config.yaml
model: "segmentation model"
dataset: "rendered rooms with furniture"
train_examples: 72500
image_size: 64
crop_scale_min: 1
horizontal_flip: false
num_classes: 17
output_stride: 8
arch: "coatnet"
norm: "rmsnorm"
norm_position: "pre"
hidden_act: "gelu"
mlp_ratio: 4
head_dim: 32
fused_qkv: false
qk_norm: false
parallel_block: false
inner_norm: false
moe: "top_k"
num_experts: 16
moe_every: 2
expert_mlp_ratio: 1
experts_per_token: 2
shared_expert: true
patch_size: [4, 4]
conv_stem: true
depths: [7, 7]
widths: [64, 128]
residual_init: "scaled_by_depth"
optimizer: "soap"
beta2: 0.999
learning_rate: 0.0043
beta1: 0.95
shampoo_beta: 0.999
eps: 1e-08
precondition_frequency: 25
max_precond_dim: 512
one_sided: false
adamw_lr_other_params: 0.0029
max_grad_norm: 5.0
ema_decay: 0.995
max_steps: 18900
batch_size: 256
epochs: 66.7
lr_schedule: "cosine"
final_lr_fraction: 0
warmup_steps: 560
weight_decay: 0.0
adamw_weight_decay_other_params: 0.05
Rows from block 7 of a small segmentation model, named by matrix and row number. Rows with one number within an expert belong to one neuron, the router's apart. Each number is 128 + 24 x the weight over its row's rms, rounded and kept within 0 to 255. All counts start at 0. Numbers have three digits each.
Before each expert's rows are labels from the 100 images, of 14848, where the router gives the expert most weight on average: "strongest on" is what is common among them. Only what is clearly more common there than usual is listed. The data: rendered rooms with furniture.
# router: router (model.blocks.7.mlp.router.weight, 16x128, trained with AdamW), inputs 0-127
# up: expert up (model.blocks.7.mlp.up, 16x128x128), inputs 0-127
# down: expert down (model.blocks.7.mlp.down, 16x128x128, transposed), outputs 0-127

# expert 15
strongest on: arch; table; largest object: arch
router.15:125157125118099098124130172155096142148162137143184107132102129137133107091113145173143131147126122105133112157156144119080176091110143113121115167118122163136138154127123121110141117142081152126155125149113105127133178143104142175146125104135109150127090122110197127136157145118114135113128119093164153130121107141087144133141104099093164143096085075149121144140107158168154108138143
up.1:136148146113077132127167145130154114168129132161152149111085125104147108148091144124144135161139099106132133117163105125130133153154138101167128120100160157144124129158109103162131152122075125122154094087149113110123169069116087142086146164118127117094133083131152103152144149091180147101109118135109150109134142094128096156121140101119113151131169156119132116124132104151162084129105
down.1:106109117142127095127125111131140162141138097123112149093122138135082153160163149113158147138163138118118103181100146115135085084108117142111118134106087125123131107144128123122103110112156172116115120156091101112165123118133130132127139116126179147094090137176164126109063175152103127163133134113129129103128133142107163133165172127110094138137125080071133103117111136120108163132090
up.2:103166127097133125113137140164105149149177150161113134105131150154111146114119129173100124164140132127084131095083151085128138142151102128156149100139090104143111118102122113151113151129178104142129108159142155162124110139106119120142143179091132148109130143118137148104142099143165148170158145119191115149127116129090081135111132100127152127115112142122123107116117181160164084155153
down.2:117130152154149114141106141139153072115130121106101173100120148142176073109126102144117093109151134116126142155167083133131140150104077124134092170102121155109144128160129114115138150138116100163139113158127145126130127102176127159118133092183114094092119151106091101121148113121076133138136130148073147120150161108121145160117112130109120107118124114106141136170084106138122149091110
up.3:153143133165127118141110118123127066121182157096128104091143144120102181111115109153131138131144138107099167156089129124144110106129126102165104093090113127118163116129134092146054138124125137127145144101144135080115108155146149079129136108090133108146132123159126096145145152108107123187115113109138125134145131115083085134152139104089147165160107153108091126145125153139136126108132
down.3:107168137147084075125085132154150146116075139106106170120129115097117176126119086150151126147125098124126134090130126138198158121120075142135148144142104149145137103152125188134132143116103129078137118083110121120143101127101123121102124110096138116147137157151093134173107113114130135159119127142141112138154101079112153133102142132116147135162114099116123164168115100146125113134097
up.4:108144114121113119132093120081121123144160103119115090146169160161131130074136146114103192147130131109081144137096110129093123056152113153125132143108112167094144126158146103134101092104118133098125116096080186131140108129110142109073097123136117116137147122148136090089159088150132125129103140124141115128099120120116117124172117138153122146151100131169112126125150172125108131123126
down.4:153124122111123140079106132160118172119127081143127176128103108125140153120095137107135123153139157144067139108133150151117147119121125128125142140144100124130094113077145142111146165118141132129178130138121149093139118131166150196143144104128146093119130123155074148147153140196158141161114130149151142161153121127128143131117101177140144118109093120140117154173088114086149153129111
up.5:154095160134118170139151148081151108139153119145128135143172127139122147149081108181101127143167161146157136152155133153158149106165109144154166130126140136088102087131166115118082152104110158122105119128116171132124159175084074097138149118134114126111104134130122133116113138122092151128115106154107106157098145117121124143150151177099104096107153123142138153101098103116143125112158
down.5:096137114144134163152126087123130190127105165112087159119124127131178146129164117132116140161167117146104149113105091110102160138118112142105141144126133092128096145112147157114189157105181123134141125130125147153138128115134117163121114117069099125142111142064134119103096131083146128154121158127143161132142134122108128097128115114139153178163112143098148133148092122177107100121121
up.6:150117152143114148147174103118145117108094195141118109113138116161108112142112148099127140148114100132131126164132134167141121091111128126132122121158154127135120120133148163109131146142118106144122163125119129123138118119135144135164106133127143109083094094127155088110154120105144144156084099152150090146143177144203110133089155110183147103138131075150117170074115120120103107156155
down.6:101119103129152094091114143120123153125163101167126161158070132126165148152163108174134101129123113153110114165136107114151125161116143110110106136144158133101131121141099113130170130139117153082109149105152162165110135132138096102104177155120116112126139121148103141112146095156134134132145136146121160033152105122087139176116126150144109086133102130105132115124158145126136133095129
up.7:090162142109127168131160147096127084104123110141114165175143121117136172113135112152134130176147103111126169121122104109145129149101128120128141137100151123135165147123128111111122100101101069124087114108101084162127109118148146126094125125147127123152150153111139081103109114114120137133184178148111124107125101077174109114109148133088081112134152124098147137141143099142116139114177
down.7:099113131115103129124159137091108105103139112165093168121158094135126099092152145145109138124122121119169159123077113183130134127141126166103150121108137133100129136172109101175064141122135133137100106085119125094120129099178127147105157131152140101120156129123149146092118099148189148142117133095118145151151151156166149105118153104168116086149136120104151130147143121150107130130154
up.8:084066165160115149176169148079119091154085098094127122121117139135111129095144120144083162098124150133131141148164141109113148125101160114124140137160130110115087098132123168125133145127096096117142145144154107139156125129128143156135092124151085139107154144092079138093157140142087094129125117156136147126089134114146101109145113147141153157154139100149144101157120140110151115149160
down.8:158157161128138096106115143144130141084159141124095118152104120136127154152101140130137120102091103131112142136117162157158190120142127139156128098124102112142136151128163148133113086137170096129097175108130133139130139110143118113146160131142175123101098151139155131179088109122158141158154117103136159148163115076134151142162164126140120126097131158096088165146162096135160179127143
up.9:110171117123097180131089087146102159153115143102126115084107119132092120135136122121138131118179125137125130167095129100117149164155101094139142140094148142123109140166111124110141144103147126102128159169156158144135136123141136119133145085167108141166156119152126133129105103172094138128106120134099125093178127131124161164110083169137116112137105158118122171170094169150157155132115
down.9:111138142140123151119089119146166081109131150129160075132121138144151142100132119171159183122125118154112097144165095161126116144130159151165113103140122116149096123105139132091128107121114124158101078112147101113156105102069164144147116154127102119120124172137150122131141149121110143151190099147111108138076108136130140094114114096146135123097144163108103118096142108153128088160119
up.10:146085105137175148132109174097156139144139153160141135115101141143110161139140120161136107182053151132107156109090070082131093129100124134117103132127119071108146132143122058127124127111139144117163143103138131141138165123180159145164138128163117100118100104088141122142133142146144147147115129134102107140153161106114143139160137136096125114119115149108141133156147109120117148120139
down.10:136106127118096137139111098146093112088125137106098100134146120116123120130146117093105157103185145138185130108115114119112113116167142122104142090125121128120119138099150130141104122132108165161095127153132102129103179118152057126123119120076074150146132123126141096098164102103151148104149112098115140134086166124109088110149130130174122148122108138147192141120100105149119120107101
up.11:121136125139110139071133144117148114152117096106115100145103109131160137112162123116104138135104148096098099101135141107102092077129106120102140126137148079154126148112111141105107159137159113140139089111106115126090125134134148144145119134093105117109112092114106129119157150157107102107135149105092164141165096146060169137121156124186134165107130117076066107121136145108108158122115
down.11:149156112141129151130131141137107098132143124132133130161147092091167160150180124100148112133101111115101112130149112136093153197121111139110085143117143133091130076160137132122162127148091098143149148107126105143131134156141140165097171155058139172086123115123139118141150117077114116086133116100131137128114118114164123110153077111095116133153147162117133132102111151132108120110158
up.12:107141092121185104096112140104121132137144106126095130160127153078152121147103144139092154141164142147127139099126103113122194141107119133143096140149154149171130089156089109100141116125115117101129148104130071107090118135120107084132149101124116144107137159152095135093151133124105105117118145071159152123144135118117163116130113119109132098120109140078120095130115196108135111147108
down.12:145079155107091143130187163124098121127145109157125128099133167119154121118137125099144125128189147129178120154111141125122099093135161126099157165119134158108103152110153171130096150129124174129113170130143158149188121126138150127131147186118158126146134147114135139153114131143147117117131079158118107138125110092148123105121108127114134133099141153194184152141108116144146135125123

# expert 0
strongest on: count: four; table; ladder; largest object: table
router.0:133132132111126085089116162137153116120154084106146134125168113101141125110176124114133145149134129137137187135138087107148106097124140144145133111114142103093116073098081117127074164154134103132097138147159130145121086117155108087104110082077162121076158159118142156097120099110110128134102143164097133134109110109138120168126145128163125144140142144111155155109133115111147130155145
up.12:109151131142119121137129138134128135122106118167156165137176138120121109096155124121136161176159145086142103122160103137124169146137118103130135105127113103120095145121125118117121120109176135136081114135130127102132112085101187107138085133130125146084125154107156110086167126135119127128081150137117150100051159142120153101145113130143123113118090129086093160084136179132146141117095
down.12:135098119138156149107126138181116118154152163113128103089087110148087113117139090147163147123093101175145108143113126131171117139160129142138178146138095147105094142148094097128118117119116134141174142114122105131114137156113096088077156159129109137131117127161093085163090140128146139118083131145164103116159133140125147168121170157160136145106167157129106154148135139138126099143143
up.13:137120129150143154105121104116127188127125122083109122144114114171133118173122133125170164128142178158127090137153164108145135138107181143066125150121115100106136141140109160113129143182105102085085115146159139131120120113134153091137139153103138155130126137144185118125086134156140143096158118149111131113097097142094118136165143119146160117151132166127131166144105121115159088113132
down.13:101168125134082113090156153157130107138127113152129118134184124153121127151116100099134112104119095154129137140087126185130137117165073105137167131071134153135129145121140142190136130114160135093138131145112139118103148104127115157117163167155101083160108105159106103137151132137107151153086137121116104086145125147112117111118135138073094132159115078114129103116121145120130119154122
up.14:123120169079132162119120176129094155118117140144135062130155096130139140165140147134149100162150151112121150125175128150158125120151120136141117134138147112124126104138134132137107153126131159124101113155143149130086154089146139129143125147097134101191174102181147083154126140113146119064181138102104132109138126109145105117144136145118124089108129147123132105131166163149103149081144
down.14:148113114125150098111112135182116105138143126164157125100162104133112117114160140131174103113135118080086115160153131109084098088119136113122133117123105131175123113107134112106162150113082118138128119101119108123149117143118122163163133110126149122163107123152150095108115111127162124143154079128156104158170156131134068141129136138151120128078124149110085074114146150087155088127151
up.15:111136135095092118142178174149146101114096099119119088100118138156118128112091117124109134111086110104091096129152168155147131148151147117104152116126147113150140118152109130153134128116125090162152177138155127137103145109141162082149107179080112129100141137122099132136124110123118149131067151092127156111163111101104149155092125108064125148103161128119127119147147149097135128098144
down.15:150127149177097125132134121134086138096111156120146125125129125142161121138133085171135109087136126129120131123140144114093128104117101147128102132145130162145122154141090132134154154162200104121118176146152154127130096114105114107114161116116132134102164144176138178124178145144158097135157120124134130094138139130136066092143161105153122128134112118100084110125098103148153139194113
up.16:169142157119142081148098119131118128151147158115057114126146143082144145157100112119095146129151102128123121115118083116157120158146103103117119068107114155141125154161168165159155143087094150113108137122126139138097131086133116135154103121124151111124144145167117159126141151159156120121077081107105138107098131119122134101099133122091139147115139117145090132077126119139102157089116
down.16:126115141104142157125155124120149132131127130116163108112136111149072103156131157170141100094126139142127168118101113103120109190140141172181129120150181138141131159144119093109143106117126099111145123112117103102168135158109082123134109133160139105114137161128114095173153136101105131071141108138124134082104143120141108122138107118147162167129134191129120109136169131159093093148131
up.17:100150143130156123114107085141153148111154135120152146143104110145139136123122049151158139128136174126154129116146135183130133115146139110151110148121123174100120179152098135125128078150111153118114053140116073107139125168137134103129107130161121139123140131121099143142135155145106145128119117163148087126176108074143147118114137124110158086111128118121183134138137112128166108105128
down.17:130133108154141119151180167102098111191141159112145128117130143137148161120138135126135149122123161137144125083117131142126129155119118085138078104143164083154146112147113116173135169141130131119180124134134131119138099102102069127088088122085124106133172114086098094103104147091121085125077119138095143149119154145093119087125124147117160122143154141143106117119140130139124106108124
up.18:176120116147096119081133118106156137150139109185093147156153123100160124085092129165138146111100126079137116101084153114103157148108091144094142102134114140092122115154140145132135137136122128082086156139138173112139139110118140118119115128115125102125093109152145091132112145127114155140103113108129152090161106098109103104164078157151144099143119150093168137132139172133107132122095
down.18:125113124112082116095114143146129127186138137154167132096134126130109094157147115152126136133096093147081149146180167117124136075183104129125163129122123098167132091120127136196079130147143134140129101173129127127117141156136133108151180143134077159126154107118110137172101115113115115107123141074138137143135114165141156149132147144121127127116156126151125137113143087117160108134140
up.19:116168130148137125125128169088153153118117128152169142163104083108140129134100123171104122130150155070180120149107108104145146132142138142117131106141151122134125105127147158135143144127145168122149166126158109143132060142120162140134125093122125120110108118185162109094158098142121149158100162147108137140072132151102121103191113115155139144103134116155134116093098126161114102141123
down.19:128150113133163115100139122132134150135121175129087131085133131124124106125108159086129142112111098126122142063135109093145126195108122127134131073126080097138139163105147136113128112139122102096091116137120107148153177081127105095127123157125176105144105155104101165142106126124138136110120132171124079111147115086139137157144134136129117133140140181104110131159128095083116115121099
up.20:138129114119129138132118120096114133136158119168120155086170158156173140160111091172123108153146089112154130138138192159126135184074131132092140136140141122119139127096119157136156139112162147095136136150143085113119160088119110120128115116148117073155119144107130169125132130117104153131149141154093172134148126136196132154130132135166130129120115098132158097129183122104123132137135
down.20:112108133097095137110113141132127171120130146097129143177121132108120084121102161098124141164138101130123097097123155125139117091135128100106149136143097147145145107124132118068129116129074104138139101112104140160175135169092116113124127125080160141157108122156151114178087121102116103168075132117136112099130105153079091124101096115118145114117097143116120136136160132117106078138094
up.21:119127118133107128166092114123131151124114143132127129099179121121113137101124123128111137157135090134110124137144110134178137120138157173151086098140146137138109106096128113063095129141133148127129118118079129187156134063118133103161141116148128146115089137097081110156144150105144114160105122136158151131111092091169076130132143127156131114164126131093123145108099132088133141153072
down.21:110152147104134173125132161155125111111164141137115106185128127122166134107091101123126091122126149117141128141131136104103123160102120092115114107156135120129126152148152135163102112125133110097109119137161112153154119150184123092144120119089187059086129129166155164154110129146097124104153122111146143123166106125136141091087115107127098099146192128135132150110140127114124092134172
up.22:131118084128099104132133138093143109162115119160119159081139104158114091148144147133146154150114145139156096124090123138149133114094125131145119126167076152103124124171111165137106119128110142093156119146128152142109119146121123185189122100118105158119182131141129124139161144201135155157141118093102144149134110138147104144132148128140153114104156109164160132128091131130079134084144
down.22:125137146154141108165138123111167119140141109113122146147155150157152146121180081129155088128095082158142153151145141133096119105138165120129101114119169150141097164094143122096141135134129085105112126168118124124098087135108140112122096165107131127143137128131153160078145111073141150101123149124132159106132133098098128092142102107160117178171134165122069121132133110154106106121115
up.23:175116107117144177143090150130169161140149127142133077124154099159147105154150156112121130124165150135128141136107122112168115085118112145119145119151110107108133147119149115100078120108110106099103156092109105136145132122142104121137088115179130099127088122140105119089098113143117113195150125131105138143140153113127152145146127157140130092110130148093082135131157066146117074121115
down.23:109105077113085107137103118118128126133133088146106161128145184104102102150098148120143110161096095078092104123099148144108124137113143103141100119118169104140143103161123178075147111144128114137099135141164137104082157174098132079147158141095116121134118167127130145107150121110122174155126136145143124103109107086132166124109147151109119144116118147156124113141101157164127149145125

# expert 5
strongest on: count: zero
router.5:086101130102055176142063130124138131114123097125122095131142138156154131147135087115144122163095151086155149123114145148141106106101106127137150108139176138142117115132173121136112121128154116124155172104100121139131119131144137145158136146150094117101114160125125077075149153147169112123171127110157133131112125111120158128079137145097140107162176149163123152148118146093145138135125
up.0:073089087135101115099111145143158154127111143146119120179119122175144164114101120125141133100125158131160113081133129156169132151120146125135140137151171107160141134104128143101130148133111115151116129092155141134136154111135145139120115151111128157145103121125151147088116115073101131177131164089143087116121087141128136180148127135138128089097071087109107143120143114144131121079165
down.0:136116115133098109151142108166150134165146127118170105127155155107120127097144134145051153131134121172121136115119114121181153162100137093109104146154158120095149116130112183133160106146139148109099171132101152108171131137104146151118125161148103120125136123099137152112141134131111134136134097140143116063089086130124114094152098121120092162131088147174130123123127091100150120106154
up.1:128071134111122112150109109118089137143151129139150144129122137160142176112156122112150149118126069145099113125151105107146085129106175084098120167104111060152152124183145087161134148111144149111133099151143132112137152126127140121142125090125089127149141103136134084136145136101145127114108133119110153169146154146120107126127125103157118167108115166095150110104155124097127188114137
down.1:151150118105149104129126134097174094108110164135132105143117097127127155133132150130108165091133145125113098177135133123121170114126126122117151101106165141139139142132137143114162171161144135055107130169150078157084106117099166112159109162133144097118155095112148085140118134187127119142149177153156112125116102114112098168140157128139128116149105100099112090129135122122154137149125
up.2:098134151114110109108144168082119107113134143132142135107095106145131093110120143161117160168107124119146144139145152172102169156150148151121126127121156134135116126165145154115115103142134105110131079134139133096114162140152132159130133091071143076136109088193114127116145159127119116165130143132110074115103133127097158134192139116120154155111139118082127128152155110131120150170165
down.2:131153072146113114120094130123176110126143102135132163146139112149095116149139150153142114134131082142141095087145116138098111139149145119119109146144117144094145106138125166179128078113119120101116118183129095150081148137120120057121135105126127111105100121125101141144139084106113104136118142109143170178119082126147112117111100126137173147141124132109128182125151154115137146113073
up.3:130100118183155163138138143122134104128102109174113135120137105122078119135143084114160136132159161089130138130115103130129133128076128105062146106143066188122131106169127107112109100120147146127137136098138131117104142148071166131155115131121150119138118104127097113104148133136136123119149109146089120139153125110092120138110130129094156158158099093155134129094098134154133185100108
down.3:120093181098123139098130163134122128179132134123150158123148145113153123070153129107097153126101108100115122116144120121142126090143135154134082132121113130129127103105109129132122127142113108100112124125123167120135104093201127132115102146122096141145123131105142087148130105103105156126158107131135116138092099134139134168143103143121101101076157167147205136112180167149096127156146
up.4:150117132138118091132117122135155125115118152152120073142122123110123155127106087062060166119132150123148091146123157126167148104153100139130123152128109126106123152149102097132155133095118188091153167134130122121096115131139145148162123133119127128143152138161146141138121153163141134188113088090115146145115148102134104075119135110151160122141058127123156109095135140152124145116119
down.4:118105156189122146102102151157117110160112114121135111099121105157142132120129095164136115120124133127163162155149141105153131122097118118123158118128128162127146121135138146086135136158183118141145091118158133097152097105126113119100126143114116140136096134117096103129174123111113097108132119080171111191104134142129194135087134136107120077118113129120168116173117156114117153186112
up.5:138105150119081156117112135140181129091159121099143100146129130132125156143114097190096102127078117098173150135099105109117102138112127136118175152178152150113129154167121145138108104134143144114075160102131135112130148142141110123129119132090163084125133069141124134139143119124111176129122130178134128095163139073096113126118138099140132091133099129135103152118117106156127103118145
down.5:124130145147148109123126131137129097142138128122138143098143133122107132112149110185118123089136156133117159140142132154118098088148118131150142105118137142128122136087113075122102094172085137107170123130104146174171125087108119114141108109160107137109109139133141153106113131179113083090134139128103122076077093116109124097121092153088152132162163097172142138133088141139145081137153
up.6:140140116136143139104101105094099153138140147180134112150149121120103118151164155109126125160143108129138112119157110146139134142154128104099149090179145147141128103095117129137165092116113127108141107162138155160139119082115176140098138136094106115074102142146174154128130152144145147125099135155158155105199132150120139103122128107143084102155140148144081089144135150101102126182130
down.6:058093156118134112111100098118107128175117138082117105112096122163175158083132119164140152127132102122139146130088144153117135152124113084124104123142128117089118147143155126163131112112132150177119123142090146098121159114101166139120150166111141140122099072153098144111131115093137138066103117127101142105162128160113121149105150101148142145139159132129140124116162159103103144136145
up.7:153160170134131117079137137143134109100142131113112127094083113146070126113142082102152108110073161160102097120168136091118103114110152147135133138131103103169133135131113140161123126164118134132090097105135098139111142138155109114123145125137097146175087129138125148110119099132098134138115159082156127136121108129163159112145103070128113129199118131105153111131140102112144085130147
down.7:141152123176123138106143120096137132102155143139114128098093104079156110145104148097133135148140104122151137088083158155105174142144141109146128171102111173128151149124107129162069164098110114126138124100116107081130099107133125108133109115105103092098116162141127081104104148109114089110135116137133142148115141064162114122123137131181166148096154146106097112137132123145102106122126
up.8:101114111117123117134107122123148134109153138134110079133084108133138117161126116148169115135113128192151136101099110107150150169127134118136140168128179075101131103120115139116146112107162147113105147180147138133095152123141107131104131084119157142108089148122163163099143093116103095106097130137119110080141079095129152171151168084160123125127104151110099147144118102119123092127126
down.8:185129140088132101149147113164132130087133132172106148143142134104156115136160076096137115118129149132126138152173110090159093139109161096094123093090150120140110154101146117114101158143157088114097119113146139115093121129115161140137107140132143115160115142130112143093154131140137133165143104155096124087123129093144100125174135169177160145083130119130165114138149124145136157141082
up.9:123154119143143139108123115137134128129181107154126118151147101083105113137124177126112162115127200120132104132097157156095129090161141115114123104102155143190098147148131141094104105156112117105149109131137091140126119178116131087111164095173160135124134150100140112126136103117114149150107133134137142093136180124119130112126147104115135179140076136094086150119117088148126103141121
down.9:127125142140102090149116152121148142136124123127132102144109135103148114083093105149154114158104103113122139134156155138131113129112141140105142154169145135111118145167152137149133123119119108131093123107127098145132141142159128163138093163127102180129121161108148170140097124168187123070081180146106097123102140115107133127139149173077127106133135120125116182092133153164102107141072
up.10:123112094137137087122120128119093112131113086128120166171164119120106121135141084116161132097128140129106091087119160141170139140150157115097090162104157130136110112154112130104162074132124168114126113142154150106140114157106094159160116175141084133117074099126124143127103137099124115113132130098110101155149152120105144132103129145139154117106063145166157111119085153103105125149127
down.10:117106151131074108172123146133141096083131132117153175130174133167123134136184119156152146130132150114169132156108118123123101130083096132157137138138130165161091145130163154133143150145118114108111124109112160106173161116155155133140072146133113143132137143126110100119125111156145125111106111122118104109103127116180160154104133103126131131113160118129181094157174110188141135120152
up.11:122114133166121106124093163109149107102117151083122123130102160132148178138122131087120113101168109167137192074137137149181125120087089112124101112134087151133142131136142102108092111142095065158116135160115138120118142104119129156145124133106106131112112132157142181124139101136136154109103128133117136080154138097155094156090130148136135128134131135156126093146130081098137109133144
down.11:147140108149109091095153093109103145132083114120122107117131114125095141140102145162137107101101107117078109139120155105132130131152129118109120118127152160089160142113084087068140139142116104132115129127118094137118141167121171119121129098126119140121128116117148137104100162120096099156104165182117129127103154176149108108186111112164121104113067153077116138127121140133113137102083

# expert 7
strongest on: white walls
router.7:157147101160168151102134122097139118110121158159113135118130106133159186129134131105180158102101135173147111141114128138119104095126158156154161090136114122127122113108132088121118135131161134123138166114157110140107122132140130141157138157148111103128156144183106118160171094164135115155121138082147154129105125108173076141141132117173176120129148153151104098136174091113125143146156
up.0:049151156091120125099139122147121093187137147161110140125121137133098090137135130158140087147117122139125105121118069134140103120090125116164142123107124144109131117080117121126128115150165130108129076145087139142113114108144150124079148165136153099163091152156110163130117134104085116129145124141092137108098121115134118129174164149107117179109120121118161158126115121153140125168136
down.0:139136145143157163150158151119138110148124143150146143125129146136148134141129121134107201121185183144130100126132136123112141141150086092126087169139144075121141117081144149124132127116118128108108126150129131113152133130165135179118110140069134139109132119124148095139141155105177139185129179158127140161140099131134126175081134128100115129116112123122116116145162151094114179147109
up.1:136120156111142126124117150127126115130183086120109119118118154142110123080172185134109135088100119144150162157137106101137139160066122137152139095099121109132091126158113145118131139132123116095151111105104117138127134127104110117111118152096107124141126108160149099144154152082126132150137152134101150165146118110111157168155154116137072144160107098137162146194115107118089108080135
down.1:125122105095119134109142165136159149114146083110122141104184122148161121147109114100134166171164101123115144151124105154136179084152138122108132134156124163118158181140119141117118083153124152163095115105141097160119084175087083142144109122155159136135145178146130093159118115086130129142132138102121116114137110144136106134144127178116101112137133145106171144114153117128171131126143
up.2:146117110112109127099146158150142132143138127123149097099107163127111142153099155168136080110125114095113119134129100101111158067120124129120136095125159133135078115087122126147160114140096098146126149113133134072119171097149146142124133120094077113165147131108126109153149112142127119110100083123097090115096163124164119071114120157148120122177150120137165132118112120133080142143172
down.2:137139092138142113191130112113135101131089142103120149128160136104159130162128100111084115156107153120115112100089152144175102124165177137151106110149158155085115116169095123118138109116107135135154101163078146142105096151133138137077120122161135125125105156121140125137155128123126140171138116151136103066152101141119144176119114117133103146099100154156116152140108155137139114176131
up.3:117136169098142132107093171110164101108149102147112162133139139127153072145152126115127093145108133162175168148109074121095119128093108155096136164163138140127114123128119138132120098126086145120127116114109138128144150092141116114099137125084131149125161122104147147105134137123095087155157112114128142099107104158133141074134132107098112159138160120153146093102078179150089131144114
down.3:085143116151100141135127102129157116154137141136171117142140146102154094130153108121128093189157144148162137117125131119127138155158154153103134115092140156117081139141180159116138143158101121189097154084139072150115115095143147151123142076088120141132135137162125138114116124125164101120156143107101163140111133124109096099092122151093091134114124159143100164118100141139161112123127
up.4:148136109109127114109126137140100170114122095161086086165087137095104159122130166130079104144120157111148112111119115114115112135162139105145105129185126149132127155114136143133101080108110147125108116159170140140141138113170123128129122133108100121133150137107124108164097154149120122129156184127119119101098155158139184146159197105154149111109179116130144126103118164153155156124119
down.4:155133137141141134152120097132116151077130138133148128150115169074149138134116131132133116152135142168085115126091142147116143151153122154109088148081140153161113119134100172101136110128119134147121116139154169109065133118132113129052121149103132111144102133104172136075142111097124123106103144131174098160146178157132120138131110135158121108163096143127094092158121127123117128169124
up.5:175108130164141130154080086109160081115126109100091133135125119155116151107145077111124123113104093148141137152113144148175124130141151118092155091150112095114121130103144104110147164115135108124136150114128130169132105156150118155140131127121131157162163145060141115141142149138151102152129144138128142131096194126124128155126098150161141089164148129103127133121176092149155125164156
down.5:116162157115134154135150168153172136111107145135183113138136090154103112150102114152124148119168157135129137096121133186117139094132144150137095108111104179158134131117165132121141110143152057118106165154088122113128132144103109122096085162102153096154116134157144144122109120101127167110163113142121151119109080116103116113173142133164108123108109135141181144133121138162129142134144
up.6:151120134093124177123108145122125097111122110106120156133160153121121128106151134124170171148099132115145110124164129185087096130140126175122149114149151124113130111173150162081107106120155129144115128134143080099116089136110133088093162120130188134123148124117121132138106153129172149143097090163149094158117149174136149135088175137175129108129113112106140159141122134126147116120162
down.6:136141140139130119159100109100106097152134130097117108113122142160105156136119128096100130110110122154134095102161140088125147137208113137100149124132139096087155134076126122088141118130130107134115123167108159155141136149145126139141147201124098149131101166151131125135154110199129134135113112119133166098141147109137124118148167155168085103124087130135132104132158155169106149124104
up.7:120100091077136107119135068131099134150143150136157153121115146119140106126173101135144146135111111150160124123115141119128110121122086143161168165150111165117139089101148131125175092098165131125062147101121137146140106145140111110153108117145134149146122172135134121161112124136129131071102138114120100119127145136094094112091118111177086147145097123117133137103132116103152185116085
down.7:117109148133140150110144156109113113126097114133120150144068112164139175122070093167143131174099154150087191130121093171119157138109143127117129150137134156117169165136100124142130119125119088157145094110115155127139111127147095162107091135130122146104154143161116125188120147126120132188120102129136115116105111125153120105119124125130137126097110185116141156145104108100120149106155
up.8:117134163150148165112075121088137136130168097103144124156149101109139111088131133080113157115143110108127126141124152170108124132141117174099150153130167161106102105136123133160117132150100127145098138153124142136067202138140127142165141115080128132126130147117122188141108136148147109136103119182110138131110116174101113167136130136119110129137121122092144156080137123118095107146153
down.8:129147181087128160144104125111137129074139126149166086117124106140113141123124168122162160114173179111144124121127157119117135156148140135079060102149147152100087095079123149121127092157151133123112127115113168107179119139119124133152111122152148115143130134193109114129132137135141147143126100130115135106107132116110148136159095135126157108114104109127127076159108107088124135138090
up.9:115118143127145161164127121124150115149136122123137173127156105130123117047140091129176077156128114163113111136107129110107118122099129116130119130144130129076147148123133145140152118085132166103110105090130114152099134111091100136154113159092136089077144126166078132131147130147127169141125100167120123118141160132138108144150128158162149115090108136131162113144099168129090092113090
down.9:113165121115170126152131096142103126109109135147165119132164170144108101112137123119093088134110083093130101097128148112094124113156170159101124066107134137145118133103102143136119182154119150106149102090152119075110108178131097119110132176113166138126143096092175105160090137099120129127118139111118090131128126141141109131133104110164097161110140112128118147112138109169141126103119
up.10:153136123094094123153129139140139102141107126137133138168157142115143120123160126197101125127086159104113125116137127177122095122140120125120149128134141148110112140094129134083141093154076140185119115111098111096151094139125091136107158132166115164190095127137149137124143140186114164137137166098116178138120081129095144133110130100144105142121087147136131098140155116149149103141134
down.10:111137154114157111141130129096177099156183095123138140137113162122096161111112142133132094109116136124123118073117117153107143146096113119098161114174130111082102098169135108177129133081129081097104112110112110145111168144105162108101125113124111121120104154108084091144108135115150121109090104098157132114140111124129093145143154106140145112162106132136172140108106107139117153115179
up.11:138188133155125132116154166108136114069142133111143111144183124126102096121104111168129177110125154115117118129141126168106122138125150101092109120151147124103139104156146179159096181143074095162146146166087122126108140098135148146155116149080161156154124094156155140164140124149110164130144113141118123126089137126122126110156151110130108129136128164101128095102136124096150118114112
down.11:172107150135074132114098114122106111122101154132123116122084121090110138129115127125131131113099185116159132154099120124137173148145114158137188166155115121127133157091098113093114155131124074124130119089117153151088138127153114116168165114177192120184111151073114142111107108154135117142133138133154129135120122154116112088125147109135124150152127141108112127139135167118127154114099